config = dict(
    arch='unet',
    model='spectrogram enhancement model',
    dataset='phrases spoken by 400 fixed synthetic voices',
    train_examples=39062,
    gain_aug_db=6,
    n_mels=64,
    hop_length=160,
    input='log_mel',
    win_length=400,
    task='enhancement',
    loss='l1',
    norm='batchnorm',
    activation='mish',
    pixel_unshuffle=2,
    widths=[48, 96, 192],
    blocks_per_level=2,
    block='basic',
    attention=False,
    upsampling='pixel_shuffle',
    init='trunc_normal_002',
    residual_init='scaled_by_depth',
    optimizer='muon',
    muon_scale='original',
    lr=0.016,
    momentum=0.95,
    nesterov=False,
    orthogonalizer='newton_schulz_5',
    adamw_lr_other_params=0.00078,
    grad_clip=5.0,
    cautious_weight_decay=True,
    magnitude_pruning=0.3,
    steps=8200,
    batch_size=256,
    epochs=53.7,
    lr_schedule='cosine',
    final_lr_fraction=0.1,
    warmup_steps=410,
    weight_decay=0.008,
    adamw_weight_decay_other_params=0.01,
)
Rows from block 3, named by matrix and row number. Rows with one number belong to one channel. Each number is 200 + 40 x the weight over its row's rms, rounded and kept within 0 to 999. All counts start at 0.
# convs0: first 3x3 conv (model.enc.1.1.convs.0.weight, 96x96x3x3), inputs 24-35, a 3x3 kernel for each
# convs1: second 3x3 conv (model.enc.1.1.convs.1.weight, 96x96x3x3, transposed), outputs 24-35, a 3x3 kernel for each
convs0.64,124,132,137,221,232,233,210,207,230,200,219,272,194,235,248,200,200,184,156,180,184,200,200,200,200,221,200,214,205,239,200,196,200,200,200,200,202,179,157,200,200,159,178,200,156,182,182,200,178,161,200,211,200,205,175,161,200,249,237,225,317,253,243,200,151,158,200,165,140,200,181,156,212,174,154,200,181,200,250,242,230,296,258,200,275,252,272,244,200,223,166,183,170,151,200,200,226,246,252,200,129,127,200,155,142,152,133,150
convs1.64,175,158,154,200,185,200,200,200,200,200,200,200,226,237,213,186,200,200,200,181,106,200,200,146,259,235,200,221,200,173,249,234,200,241,206,167,159,150,95,200,171,121,254,209,145,200,200,223,162,200,200,169,200,234,156,156,200,167,151,172,230,200,200,219,200,200,200,200,208,262,278,285,173,166,165,200,200,200,217,235,251,200,226,200,161,200,160,200,193,167,200,179,205,200,200,213,200,200,200,200,206,208,217,200,200,246,226,241
convs0.65,178,148,232,229,147,245,200,200,171,172,168,66,242,200,193,235,162,200,222,146,216,229,200,200,182,199,126,258,181,135,242,305,274,118,200,200,185,200,319,200,113,166,200,200,143,181,200,200,167,200,200,195,252,213,175,184,221,195,230,188,185,238,200,259,191,200,129,178,200,145,200,207,289,223,203,245,200,200,200,183,179,143,175,232,235,251,200,187,199,167,200,297,171,200,213,232,200,186,217,152,135,200,200,198,216,200,200,162
convs1.65,246,236,264,185,272,200,200,229,177,132,211,200,194,262,214,200,249,200,278,95,210,262,191,200,200,198,152,176,230,200,147,158,180,185,200,200,200,244,253,228,265,221,200,155,261,200,182,209,240,213,296,215,159,226,200,141,161,200,184,200,200,200,206,200,151,200,230,241,264,200,226,201,221,200,161,208,202,173,200,200,148,317,264,200,229,200,170,200,222,200,186,200,225,200,200,252,198,199,292,289,200,200,198,200,156,243,200,204
convs0.66,177,186,200,200,200,200,208,219,234,231,236,200,200,200,180,145,163,134,168,186,136,136,152,110,42,48,7,129,200,182,134,165,173,164,200,176,200,200,200,200,200,246,185,200,200,180,184,157,159,168,159,161,185,200,237,253,256,239,239,250,317,326,322,158,184,170,200,200,200,256,241,212,200,200,200,200,232,237,200,208,214,244,234,200,200,200,161,218,200,188,200,200,200,153,200,200,210,200,211,232,211,200,223,214,200,200,200,200
convs1.66,207,211,200,218,230,241,199,200,214,261,282,265,200,240,200,206,200,186,243,251,240,268,251,234,335,325,308,200,200,222,185,200,227,126,164,203,204,219,234,200,187,200,199,204,253,200,199,231,200,200,200,224,229,237,200,162,145,192,155,99,187,139,88,186,184,187,208,215,219,238,263,253,245,236,227,200,206,200,234,219,209,130,153,161,144,163,158,133,149,138,210,219,200,200,200,200,242,238,220,200,196,178,200,200,175,215,200,200
convs0.67,233,234,221,247,200,200,230,220,200,200,200,277,150,200,302,160,200,284,131,140,151,138,134,138,163,146,180,192,193,168,200,230,164,151,200,136,189,142,171,197,161,156,240,200,243,214,225,160,200,199,200,200,200,200,161,200,232,200,200,274,172,174,228,208,200,200,200,200,222,232,245,179,200,200,152,222,180,200,199,200,200,200,168,227,200,200,248,150,200,288,311,247,264,218,140,200,256,216,192,146,200,207,164,200,200,157,135,159
convs1.67,173,145,90,200,200,139,200,200,143,204,200,164,200,200,200,149,200,200,192,254,249,200,257,256,192,200,200,200,200,200,265,200,235,253,200,228,204,207,171,200,200,206,247,265,278,200,231,216,209,219,200,265,270,271,115,135,200,147,200,271,144,228,268,200,200,193,210,229,234,200,219,233,153,180,200,200,150,171,174,154,155,235,222,200,200,170,163,200,233,200,200,225,152,96,161,138,127,170,144,200,224,230,236,200,231,200,152,200
convs0.68,200,177,200,200,216,179,200,200,200,181,146,123,215,168,188,192,186,177,154,176,145,226,282,200,200,200,200,95,129,172,158,177,200,271,288,243,243,227,153,129,200,200,231,200,247,200,190,234,282,282,272,200,261,229,203,216,235,181,200,228,200,200,200,200,200,200,200,232,200,227,281,281,200,200,200,124,127,142,250,233,199,200,160,200,200,155,164,193,143,131,200,159,135,168,170,200,200,200,165,250,210,200,256,258,200,200,260,200
convs1.68,262,200,200,210,200,231,200,200,161,154,135,128,168,168,199,200,184,201,200,220,155,163,173,116,235,247,249,189,177,178,180,200,200,196,200,174,200,200,183,200,201,244,249,273,276,113,133,132,167,183,157,233,233,200,147,200,202,190,192,200,176,145,168,268,205,223,251,200,260,200,228,200,196,200,132,188,200,200,131,165,200,217,200,200,241,299,291,225,253,238,251,227,200,200,176,154,249,236,200,200,143,119,213,151,113,232,177,200
convs0.69,200,200,200,185,173,184,224,200,206,251,200,200,229,200,220,231,200,200,110,119,73,109,121,109,95,96,86,162,200,185,151,177,183,170,200,200,200,200,216,175,200,200,172,206,191,105,108,79,163,168,157,152,177,200,63,74,71,92,89,80,103,114,85,180,200,200,200,236,236,200,232,229,200,200,200,181,171,200,174,182,214,200,200,200,234,200,200,200,173,144,136,180,192,154,177,200,175,205,234,268,243,200,236,200,200,200,199,200
convs1.69,200,200,189,188,200,179,206,212,194,200,200,205,250,251,226,262,258,200,200,200,200,267,268,260,276,274,270,184,187,168,197,187,200,183,159,193,170,200,162,189,203,200,200,200,200,253,236,215,200,200,200,200,200,200,256,249,250,238,224,223,279,281,259,268,274,263,225,223,200,200,190,200,290,280,278,273,257,230,200,178,168,168,200,180,180,200,199,170,181,189,200,216,200,265,239,263,277,231,245,200,230,238,222,202,219,238,200,200
convs0.70,184,196,236,185,155,181,277,255,217,233,228,200,232,200,159,166,128,61,128,101,126,171,135,131,200,200,156,135,200,105,106,200,150,104,135,110,183,200,141,155,200,200,147,200,200,178,171,200,200,238,243,200,200,160,228,200,200,200,200,200,172,159,164,200,201,200,229,191,155,231,148,147,175,189,200,161,175,166,87,126,153,195,200,69,175,200,173,253,222,200,117,175,200,108,161,184,167,181,177,200,200,164,209,194,140,156,142,121
convs1.70,145,153,128,200,224,200,226,258,253,288,200,273,263,200,171,258,242,160,174,179,153,200,200,200,200,225,200,300,261,248,266,200,190,253,195,214,200,200,200,202,200,200,200,160,147,200,284,378,140,219,315,200,268,308,200,226,229,222,248,231,238,259,225,232,209,200,246,200,200,200,176,207,220,254,200,200,239,211,187,268,263,187,184,125,257,264,222,274,288,245,200,200,181,233,236,230,254,273,261,235,220,180,265,244,221,231,237,200
convs0.71,201,166,112,125,150,200,171,200,263,236,305,200,200,239,203,144,174,170,294,249,228,215,218,243,200,200,200,201,230,240,200,241,234,201,239,259,181,194,200,200,200,200,229,173,160,200,200,143,174,254,261,200,257,282,153,183,220,204,233,247,155,192,200,301,272,250,156,150,163,200,200,200,200,200,178,200,167,148,247,285,312,200,249,235,200,200,169,200,175,158,200,173,182,179,168,128,169,172,122,186,199,200,139,213,251,145,177,222
convs1.71,200,200,147,200,200,255,200,221,244,200,172,200,200,165,200,200,200,138,186,138,107,200,142,129,248,215,170,127,134,129,156,147,200,120,144,255,242,200,86,239,225,228,294,241,200,193,171,156,200,183,243,264,196,194,169,200,209,155,174,200,200,229,200,218,229,202,227,228,200,215,200,219,123,133,105,213,200,186,200,181,200,227,200,200,287,259,197,200,200,200,284,228,252,261,200,200,258,270,280,261,228,228,209,200,200,210,200,229
convs0.72,172,200,200,127,200,253,200,170,225,166,172,200,263,300,215,222,239,138,155,161,161,200,142,147,224,177,166,146,190,227,200,187,200,200,208,191,200,234,180,159,224,200,127,208,233,200,204,219,193,143,191,200,200,200,200,200,163,213,236,219,198,200,200,159,200,244,200,197,197,200,212,200,221,200,237,221,232,211,200,223,209,200,162,200,200,200,200,281,215,159,200,165,200,234,173,210,200,168,200,119,200,241,146,193,232,207,200,200
convs1.72,194,167,222,182,200,278,172,200,214,200,201,200,200,142,167,234,200,245,200,200,200,200,224,238,183,202,177,176,147,173,166,130,182,187,200,246,141,200,308,200,162,234,193,139,200,214,214,244,175,200,228,168,200,200,200,247,260,200,140,149,200,169,179,183,172,177,188,162,178,193,200,229,200,214,200,146,152,200,145,154,167,230,236,259,200,233,269,217,174,200,153,200,200,237,242,229,177,170,200,200,200,223,152,143,200,172,128,160
convs0.73,249,200,200,200,164,166,164,168,200,148,163,200,153,200,168,200,253,275,128,200,265,163,200,237,143,157,171,216,160,141,252,200,233,236,209,208,200,137,215,201,150,127,254,200,206,205,200,224,200,245,200,226,227,218,185,216,200,200,252,200,214,278,200,235,230,254,242,237,282,183,200,278,94,112,120,200,192,200,136,108,110,140,164,161,148,176,200,200,155,172,200,254,200,241,254,245,200,237,245,162,154,200,161,120,141,227,173,159
convs1.73,223,213,232,267,248,237,200,184,159,222,154,201,223,201,240,200,200,200,200,200,209,188,200,200,185,174,238,210,200,132,200,200,147,200,200,121,200,158,108,205,200,183,199,232,200,200,217,162,200,235,238,200,226,200,200,200,196,200,207,200,292,262,233,126,164,200,122,145,200,197,187,200,230,260,310,200,247,200,227,233,238,200,202,200,200,200,200,192,158,160,169,221,180,200,216,200,200,200,200,200,200,200,200,184,183,226,218,200
convs0.74,152,192,152,214,229,208,184,200,200,261,200,195,200,200,200,158,200,148,176,200,187,178,215,200,150,200,200,200,222,228,200,216,200,168,200,200,227,200,189,293,266,205,239,196,137,123,152,259,192,200,247,166,200,200,87,132,200,109,123,200,200,200,214,200,200,198,244,242,221,225,227,237,200,200,298,200,200,200,200,200,232,244,200,208,200,177,200,304,200,200,136,66,77,225,186,155,200,189,200,200,251,264,208,200,200,202,200,151
convs1.74,160,164,184,200,185,200,200,219,222,198,227,276,186,221,221,200,227,256,200,171,111,200,153,119,200,159,131,231,215,203,230,221,203,253,249,232,167,197,112,230,200,102,301,250,154,228,208,346,138,155,268,164,200,278,148,125,200,154,172,208,200,249,251,200,235,200,200,200,213,240,225,268,158,141,141,200,205,200,247,269,234,200,248,200,181,200,178,200,191,131,200,215,233,200,211,252,200,209,249,162,200,224,206,205,221,212,200,200
convs0.75,183,151,200,184,177,236,153,164,200,183,200,256,200,200,262,231,227,273,186,200,168,177,200,200,186,175,200,177,164,200,179,158,200,129,146,154,177,143,199,162,163,200,200,200,247,123,127,82,138,141,84,107,142,90,200,200,172,200,161,142,200,200,157,170,192,226,179,200,236,272,297,288,187,200,200,145,200,200,200,236,236,200,204,155,200,200,160,170,127,136,200,223,184,229,200,200,200,139,184,228,233,242,289,311,288,306,296,241
convs1.75,219,200,147,265,230,174,256,200,182,200,200,141,139,138,152,165,148,165,200,200,247,173,178,228,134,151,197,219,200,212,245,224,236,254,229,227,267,270,200,267,247,200,200,252,221,200,200,264,190,178,231,200,242,289,249,200,219,236,229,258,227,235,262,200,248,231,200,189,200,98,151,139,169,208,261,157,235,200,137,213,146,256,244,214,209,165,144,220,200,164,200,192,156,200,200,188,133,200,200,202,189,187,200,196,200,191,200,226
convs0.76,122,154,200,182,200,200,200,183,161,177,200,187,200,200,184,254,231,214,164,251,243,162,212,200,101,151,122,148,200,246,200,240,200,92,221,200,178,200,200,219,256,279,200,200,200,179,224,270,200,225,257,173,200,200,200,241,200,227,242,200,181,200,163,200,200,230,191,200,200,200,218,200,194,163,138,247,225,192,173,149,124,200,247,200,200,200,200,141,200,200,200,200,200,143,200,184,146,198,149,178,158,125,215,200,155,143,117,132
convs1.76,257,269,198,255,239,211,200,147,200,200,200,247,167,173,200,181,164,196,244,200,199,155,171,165,200,200,208,200,188,182,200,181,169,200,163,145,144,176,111,156,200,163,174,200,200,251,248,228,218,200,196,234,252,249,172,200,200,174,194,200,200,235,215,200,171,163,200,148,153,166,156,200,200,200,205,210,220,200,200,258,230,235,200,200,197,177,182,200,170,188,220,200,259,200,200,224,185,162,200,253,240,200,236,213,200,268,238,218
convs0.77,222,255,262,200,217,194,287,311,269,200,200,170,268,256,200,220,186,139,200,174,200,215,200,209,166,140,200,124,156,103,161,153,162,130,135,162,200,170,200,211,219,239,159,200,200,200,200,200,251,219,215,229,180,200,200,220,248,200,234,262,255,275,286,192,167,185,200,200,223,256,200,242,137,132,141,265,200,200,229,220,193,200,222,321,150,200,231,200,192,283,200,205,200,186,186,223,200,200,236,132,167,200,200,159,200,200,200,200
convs1.77,200,163,197,200,159,200,168,200,174,192,181,200,200,204,226,200,234,278,154,200,147,123,200,149,161,239,200,200,200,247,200,220,271,188,167,200,151,200,223,154,200,231,190,253,276,200,200,142,148,160,179,191,195,200,101,155,141,130,157,165,147,200,200,200,176,169,197,200,191,130,175,227,262,231,255,267,200,171,291,237,200,102,214,165,141,214,200,116,129,90,173,218,202,200,200,186,226,200,200,232,246,218,230,200,200,167,161,176
convs0.78,157,171,200,160,177,200,163,166,200,200,176,180,235,187,200,258,204,243,181,199,132,200,200,121,200,179,107,199,312,258,126,200,200,200,200,200,173,186,209,168,200,196,115,143,189,200,200,138,186,183,138,126,111,87,223,200,200,200,200,231,143,147,140,151,200,200,214,200,200,258,251,243,189,200,200,200,271,243,217,251,200,246,200,126,192,128,83,208,200,156,124,138,154,158,178,183,185,200,162,264,275,213,260,251,200,218,224,228
convs1.78,224,200,239,236,200,167,229,200,166,174,135,93,200,216,209,159,200,200,207,200,226,257,200,265,281,235,272,200,221,200,200,200,200,165,148,149,183,275,252,218,265,200,229,278,197,200,195,239,200,213,200,200,239,200,200,200,265,200,230,277,200,211,252,200,212,226,169,226,200,213,292,278,185,163,240,200,200,220,173,197,199,224,244,320,200,164,200,201,138,133,292,306,255,284,257,266,212,200,164,156,145,202,207,166,200,237,200,218
convs0.79,176,168,251,169,216,200,196,245,154,225,186,193,159,207,200,88,200,226,229,200,189,223,222,200,200,202,144,233,319,155,200,204,166,200,169,197,149,197,200,167,200,168,216,215,163,190,206,200,200,250,306,200,221,236,177,183,187,200,200,229,189,200,199,264,200,200,229,200,200,219,215,200,189,145,239,263,187,198,237,200,200,200,173,200,134,142,200,164,192,222,200,310,190,200,289,213,180,233,225,187,228,136,200,200,176,214,152,200
convs1.79,272,103,200,229,200,219,200,254,206,200,132,338,200,202,253,200,210,200,234,221,200,200,206,200,222,200,228,255,246,208,261,210,198,210,172,192,177,200,274,200,129,200,238,200,200,200,179,196,145,160,178,186,200,224,119,269,229,167,227,242,147,200,200,201,217,191,205,200,139,200,200,152,242,225,200,234,284,200,200,287,211,209,241,269,247,239,289,248,216,258,104,200,229,170,137,212,184,158,194,157,200,200,179,135,200,207,143,192
convs0.80,168,270,219,200,302,247,200,244,250,221,200,87,214,221,112,172,200,143,121,169,162,152,173,156,225,200,173,200,181,151,256,169,149,254,216,200,173,244,200,198,200,253,195,200,237,172,200,212,156,200,223,103,137,146,165,200,200,217,200,200,200,185,200,200,163,200,256,200,200,263,200,200,276,245,286,267,212,234,200,184,200,200,252,150,200,197,200,274,222,206,296,175,200,224,186,200,200,198,200,217,200,200,294,200,200,275,152,200
convs1.80,200,228,155,200,168,168,200,151,199,217,212,200,239,200,168,274,182,149,275,298,169,233,244,200,200,200,200,200,200,269,248,230,236,200,226,200,171,189,205,168,164,227,160,200,252,200,184,276,131,153,234,141,159,228,135,200,141,147,240,200,153,200,225,200,200,154,200,151,146,200,200,224,252,200,200,200,151,170,260,228,200,97,129,179,173,200,204,200,200,294,200,200,216,200,200,200,170,200,157,214,146,130,167,129,150,140,117,149
convs0.81,246,230,163,220,136,128,159,155,161,200,228,258,159,177,269,132,140,233,244,200,208,252,209,200,200,179,200,236,277,253,179,256,243,170,237,193,97,149,226,153,231,236,178,211,251,155,200,186,139,200,200,200,200,200,242,200,200,145,131,200,175,155,181,200,161,170,140,155,200,150,209,200,232,200,173,219,200,200,230,232,166,219,200,200,223,200,263,200,200,200,156,154,200,212,179,177,213,167,200,203,155,133,259,200,200,321,270,205
convs1.81,200,283,200,224,274,200,190,200,200,273,245,206,200,200,200,136,137,200,208,200,200,200,200,166,200,200,126,200,200,200,146,183,200,128,143,177,200,149,200,137,182,200,200,200,223,232,271,257,231,247,258,218,220,200,218,272,288,200,262,251,167,200,220,200,200,200,181,200,179,239,229,200,164,141,153,206,197,183,200,200,163,200,143,156,200,200,168,197,200,191,148,145,144,200,233,200,181,198,200,249,245,200,200,200,221,163,200,225
convs0.82,199,247,223,214,228,200,254,317,277,266,200,153,200,227,200,192,232,222,152,145,169,145,200,222,173,228,253,161,200,223,134,209,279,80,167,274,138,257,289,207,274,249,185,200,200,116,200,281,160,200,245,174,224,284,184,200,200,163,108,126,151,124,149,174,222,200,200,245,239,176,200,178,200,237,258,241,233,240,210,200,156,200,139,233,238,196,200,226,182,200,194,245,200,140,229,210,191,262,272,292,156,106,270,118,99,200,65,46
convs1.82,190,187,200,226,186,200,324,232,231,136,165,188,200,181,192,211,200,200,214,272,256,134,230,256,212,256,293,217,257,292,200,231,269,230,229,264,200,200,144,137,144,200,200,200,200,200,191,155,183,172,131,189,217,175,137,219,156,200,200,200,196,268,219,228,233,238,129,122,144,151,100,139,241,200,208,166,123,129,145,133,110,153,200,200,156,200,224,200,200,200,124,93,164,160,161,200,152,148,200,263,247,200,283,268,266,200,234,210
convs0.83,200,179,177,216,182,172,218,211,205,200,245,177,196,306,272,214,274,295,133,175,200,200,205,200,261,273,229,200,170,200,229,280,220,122,200,168,200,140,200,216,200,200,250,200,200,246,200,161,200,200,159,200,157,139,228,245,233,193,200,189,153,200,171,168,183,202,200,211,200,200,200,200,200,262,256,228,191,182,200,123,200,141,200,303,113,173,227,200,171,200,191,173,177,170,200,237,168,219,200,186,163,157,200,170,200,200,255,200
convs1.83,141,98,163,204,140,200,200,124,183,159,59,167,174,101,161,200,266,243,200,192,190,257,259,250,200,143,187,261,266,243,200,172,186,200,217,200,137,276,269,198,222,200,227,224,216,200,165,139,218,200,200,225,200,200,225,200,167,201,156,164,200,184,231,173,130,118,174,158,214,201,209,241,251,237,233,226,200,200,200,176,179,232,283,236,183,249,200,181,200,197,223,250,251,200,213,200,146,230,206,172,320,274,170,232,200,200,222,201
convs0.84,222,200,272,200,166,200,288,240,211,128,200,162,155,270,200,200,200,219,161,169,200,233,227,200,172,149,148,200,267,200,232,282,200,226,222,143,200,175,163,256,153,173,259,168,175,219,228,200,284,262,266,244,200,242,272,258,229,232,270,200,200,263,233,223,200,219,255,246,213,266,254,200,250,226,200,181,167,216,210,190,200,200,200,296,200,200,173,200,243,200,190,200,216,151,156,200,200,175,200,77,108,53,131,174,120,200,238,200
convs1.84,242,200,217,143,162,161,176,200,200,200,207,200,200,154,115,285,217,185,200,173,186,200,211,219,200,239,253,200,171,194,200,139,181,172,112,148,171,144,140,148,133,163,134,110,167,127,157,175,166,139,127,200,105,129,200,138,88,200,160,107,126,164,88,200,199,200,221,212,200,200,200,241,200,260,265,188,209,234,129,109,164,200,200,162,178,160,200,237,249,237,228,264,267,142,200,217,83,136,200,125,171,200,200,200,242,200,163,230
convs0.85,222,200,214,173,233,200,155,193,174,234,260,235,225,221,199,298,232,189,196,164,151,200,200,163,220,200,180,200,200,106,179,252,200,182,269,200,142,161,180,200,188,199,200,229,200,145,160,275,200,191,263,121,157,250,181,216,221,166,180,201,184,215,235,152,164,200,189,238,200,204,205,200,237,268,200,245,200,161,188,154,133,200,180,200,139,199,200,174,257,191,182,200,185,168,200,200,168,200,259,210,176,200,200,200,177,200,255,145
convs1.85,116,224,189,156,216,200,176,200,186,177,159,131,149,200,141,170,161,176,246,271,200,200,151,172,200,221,200,200,251,231,200,241,242,216,200,200,200,209,139,200,200,138,117,200,178,180,230,209,200,200,217,200,271,261,130,138,200,200,200,221,200,172,230,132,200,200,226,217,200,247,261,244,208,169,200,200,200,200,142,151,200,200,120,137,200,141,200,167,169,180,200,181,225,186,174,200,136,165,163,213,154,200,200,220,235,200,261,233
convs0.86,200,180,161,228,200,175,158,200,244,200,206,231,197,252,273,233,212,175,200,200,216,164,175,200,192,200,242,260,184,157,247,227,200,257,264,221,200,200,215,177,166,226,139,133,204,210,232,212,256,238,178,226,160,118,200,224,200,232,278,215,213,239,200,234,214,200,200,244,279,190,200,243,200,234,256,173,248,281,166,200,200,200,200,130,253,249,200,200,232,240,200,191,200,173,153,180,200,200,217,160,235,218,163,215,200,200,252,268
convs1.86,245,256,238,242,243,213,205,200,200,184,165,162,150,160,200,200,200,287,148,189,200,200,327,289,200,261,200,94,107,118,200,160,137,123,90,91,192,222,200,200,230,222,200,237,226,200,200,152,180,200,179,200,270,200,200,200,200,174,103,118,211,135,160,256,246,200,180,200,190,169,200,198,223,219,200,196,203,172,200,184,137,200,200,200,216,200,200,200,206,200,267,200,183,200,247,174,200,200,156,218,291,237,200,278,273,269,284,271
convs0.87,196,204,237,105,144,185,200,172,180,236,258,274,200,258,200,230,216,236,200,164,200,200,180,188,221,200,183,226,274,272,200,152,200,200,150,200,169,136,76,176,182,156,167,180,200,200,200,200,161,156,200,200,200,231,209,224,256,200,170,202,200,210,239,120,200,200,171,287,200,228,286,258,129,200,200,102,152,228,200,209,232,194,168,200,206,200,200,200,200,130,99,176,134,161,196,157,200,225,200,253,200,200,200,136,128,125,126,200
convs1.87,200,145,200,200,155,200,171,189,200,190,200,200,200,246,238,172,213,224,249,200,115,200,200,129,162,151,108,231,222,163,227,221,200,207,200,200,171,188,90,244,200,91,306,237,118,203,234,333,200,210,314,200,217,286,145,146,200,202,202,242,200,200,234,200,146,172,161,154,200,226,224,284,164,153,147,200,246,236,229,264,280,200,200,200,249,200,173,237,200,152,200,200,250,229,203,286,257,200,276,200,162,153,250,200,200,250,200,200
convs0.88,200,143,150,173,156,200,158,166,240,260,271,200,241,221,141,264,210,133,225,200,200,200,200,141,218,239,227,200,200,200,183,127,104,275,219,243,200,200,200,185,178,182,207,200,226,237,217,183,214,163,167,144,106,158,199,239,246,217,264,217,200,220,200,259,201,200,200,183,200,249,200,257,176,119,151,34,49,200,126,200,304,200,217,240,219,232,166,262,200,194,220,291,165,220,234,142,225,200,200,190,198,191,133,229,290,200,316,302
convs1.88,284,302,295,199,200,160,291,253,238,200,245,200,185,200,200,123,116,200,232,164,216,200,182,200,246,263,179,134,166,135,272,298,292,208,218,200,200,204,229,192,221,200,179,200,176,248,326,306,200,200,210,200,200,200,223,187,249,228,247,242,171,182,200,163,200,200,182,200,200,135,156,193,200,243,200,246,285,239,259,252,258,248,149,200,225,175,200,222,200,200,160,198,175,172,217,230,167,162,200,231,169,167,154,160,222,162,167,200
convs0.89,200,200,204,253,260,200,244,242,201,151,216,246,116,160,249,200,157,249,185,199,200,205,200,200,198,200,200,110,284,158,113,296,253,127,226,220,252,183,254,267,200,194,200,200,111,120,200,160,200,218,200,200,165,184,163,181,159,134,203,200,146,213,200,147,200,200,142,200,200,126,171,233,200,251,200,200,236,200,200,200,135,121,213,208,200,220,200,152,213,243,200,200,146,200,251,264,200,200,227,209,286,200,200,200,200,147,200,129
convs1.89,164,138,200,200,200,200,196,200,184,192,156,215,200,200,284,147,217,200,185,138,178,180,206,211,143,165,178,156,164,240,200,156,221,259,200,234,200,241,258,164,169,202,162,157,162,212,230,174,222,260,253,197,209,268,180,200,244,191,200,185,187,200,232,259,251,301,298,200,263,200,164,161,234,213,268,200,200,200,202,256,230,182,104,177,230,200,174,200,179,141,173,198,179,130,200,151,116,172,200,174,164,260,173,139,200,162,157,243
convs0.90,240,238,231,200,229,241,186,200,200,200,200,139,200,200,200,173,245,243,186,180,134,234,200,150,267,238,198,119,202,202,141,200,206,215,229,237,151,200,222,200,200,233,140,139,141,168,200,187,200,200,197,160,166,200,212,200,161,172,200,157,188,200,215,246,200,179,200,200,156,186,161,184,189,200,162,200,155,200,200,206,200,155,154,200,226,253,274,297,200,245,117,176,162,98,137,140,168,200,187,200,211,237,200,210,249,200,200,200
convs1.90,255,245,271,232,201,200,220,200,200,200,200,200,200,200,200,155,112,92,204,181,161,235,212,200,290,271,227,154,147,147,160,169,200,216,200,200,200,225,200,207,200,200,240,249,241,231,252,267,200,230,273,244,255,280,170,156,137,200,152,200,248,274,277,172,200,200,200,200,200,200,200,286,200,200,200,261,253,222,181,189,200,141,153,140,130,112,128,200,166,200,185,200,249,236,240,296,200,206,241,196,213,200,185,200,200,200,200,243
convs0.91,200,174,154,200,200,150,184,200,200,264,285,319,261,259,280,218,215,237,248,254,277,200,200,211,125,129,200,247,231,215,202,200,159,259,244,186,147,150,128,177,159,130,215,212,200,200,200,200,200,200,182,200,200,200,171,160,138,117,124,118,99,91,65,243,243,222,216,214,200,200,200,216,122,155,172,148,162,161,186,181,177,240,200,253,168,200,232,155,200,200,200,223,200,198,200,200,157,183,158,185,200,200,165,157,122,185,200,160
convs1.91,200,200,200,200,196,180,148,150,135,120,146,164,163,172,200,155,161,200,167,165,151,222,200,200,225,200,200,237,177,128,263,228,179,204,200,166,216,200,140,243,241,183,280,265,200,240,239,218,200,213,200,200,200,200,170,220,257,159,200,255,166,218,248,150,159,146,174,200,152,200,200,178,75,95,90,152,158,165,200,200,206,200,200,206,200,200,200,200,200,200,237,200,200,200,151,146,228,171,146,289,271,280,262,212,200,265,232,200
convs0.92,200,244,221,128,181,165,99,148,114,235,139,157,200,269,200,199,225,125,200,230,259,172,200,229,200,232,210,159,200,149,228,266,254,261,208,179,255,148,143,258,112,110,167,158,145,200,230,283,237,200,200,200,179,183,200,200,200,182,167,167,200,200,215,200,165,161,195,200,218,200,196,200,215,200,200,139,104,138,211,230,270,200,163,144,200,200,181,213,198,220,200,200,161,202,219,182,224,200,187,242,230,200,172,200,128,160,200,238
convs1.92,168,171,278,200,219,266,219,248,264,238,304,253,200,200,179,200,233,200,200,157,237,240,200,200,111,106,176,174,206,194,115,126,114,200,197,194,220,294,249,200,200,200,180,172,181,236,161,223,200,176,200,273,253,282,200,200,200,256,200,200,200,183,200,200,200,200,200,200,250,210,178,200,137,127,135,114,124,162,162,190,200,136,200,144,174,189,200,217,200,180,200,228,200,199,201,185,220,207,200,220,198,200,220,178,178,165,161,167
convs0.93,201,155,276,187,173,265,167,180,257,227,184,202,229,200,199,200,155,181,200,171,163,200,200,172,235,218,183,200,243,200,200,207,200,203,190,200,200,160,200,206,141,211,200,227,200,200,170,165,200,186,200,241,192,221,214,200,172,228,181,166,207,143,142,187,212,227,200,200,183,193,200,183,212,200,200,223,244,283,235,256,266,200,224,158,179,159,181,153,177,212,200,122,200,213,134,200,235,122,200,200,200,90,230,258,118,293,272,98
convs1.93,236,227,200,208,209,200,200,164,167,147,232,213,129,200,200,168,139,162,210,237,202,200,200,223,149,200,152,200,200,140,242,273,199,249,222,200,221,200,230,234,245,221,200,233,232,228,200,200,165,200,218,173,200,245,200,289,253,200,200,263,200,201,224,224,264,233,228,237,238,223,246,241,189,157,200,216,213,200,200,250,200,120,200,231,162,157,252,200,117,291,206,221,200,222,200,200,207,200,200,169,200,200,200,169,200,226,184,186
convs0.94,200,200,200,200,200,158,200,200,173,162,176,154,153,183,141,116,132,125,200,200,200,200,168,125,192,171,117,200,193,200,172,200,208,163,200,200,183,200,229,226,170,213,200,155,143,200,246,209,216,190,160,199,208,212,280,287,264,198,188,186,200,200,259,227,252,271,188,212,200,200,200,200,184,200,200,184,213,191,128,232,200,200,222,264,200,199,211,130,176,200,131,121,125,177,149,119,200,200,197,178,200,243,170,195,170,214,252,200
convs1.94,258,200,200,213,217,161,184,200,147,237,261,281,231,233,200,229,258,172,300,200,157,200,150,153,200,187,199,167,149,178,183,200,256,183,200,245,223,233,198,220,200,200,261,200,185,171,224,200,200,228,225,200,237,250,137,142,164,209,200,190,136,133,132,282,312,296,173,200,219,166,138,172,244,238,225,227,231,206,200,270,200,192,214,230,256,216,200,200,200,181,249,200,200,200,137,113,223,207,200,156,160,149,205,161,121,251,139,102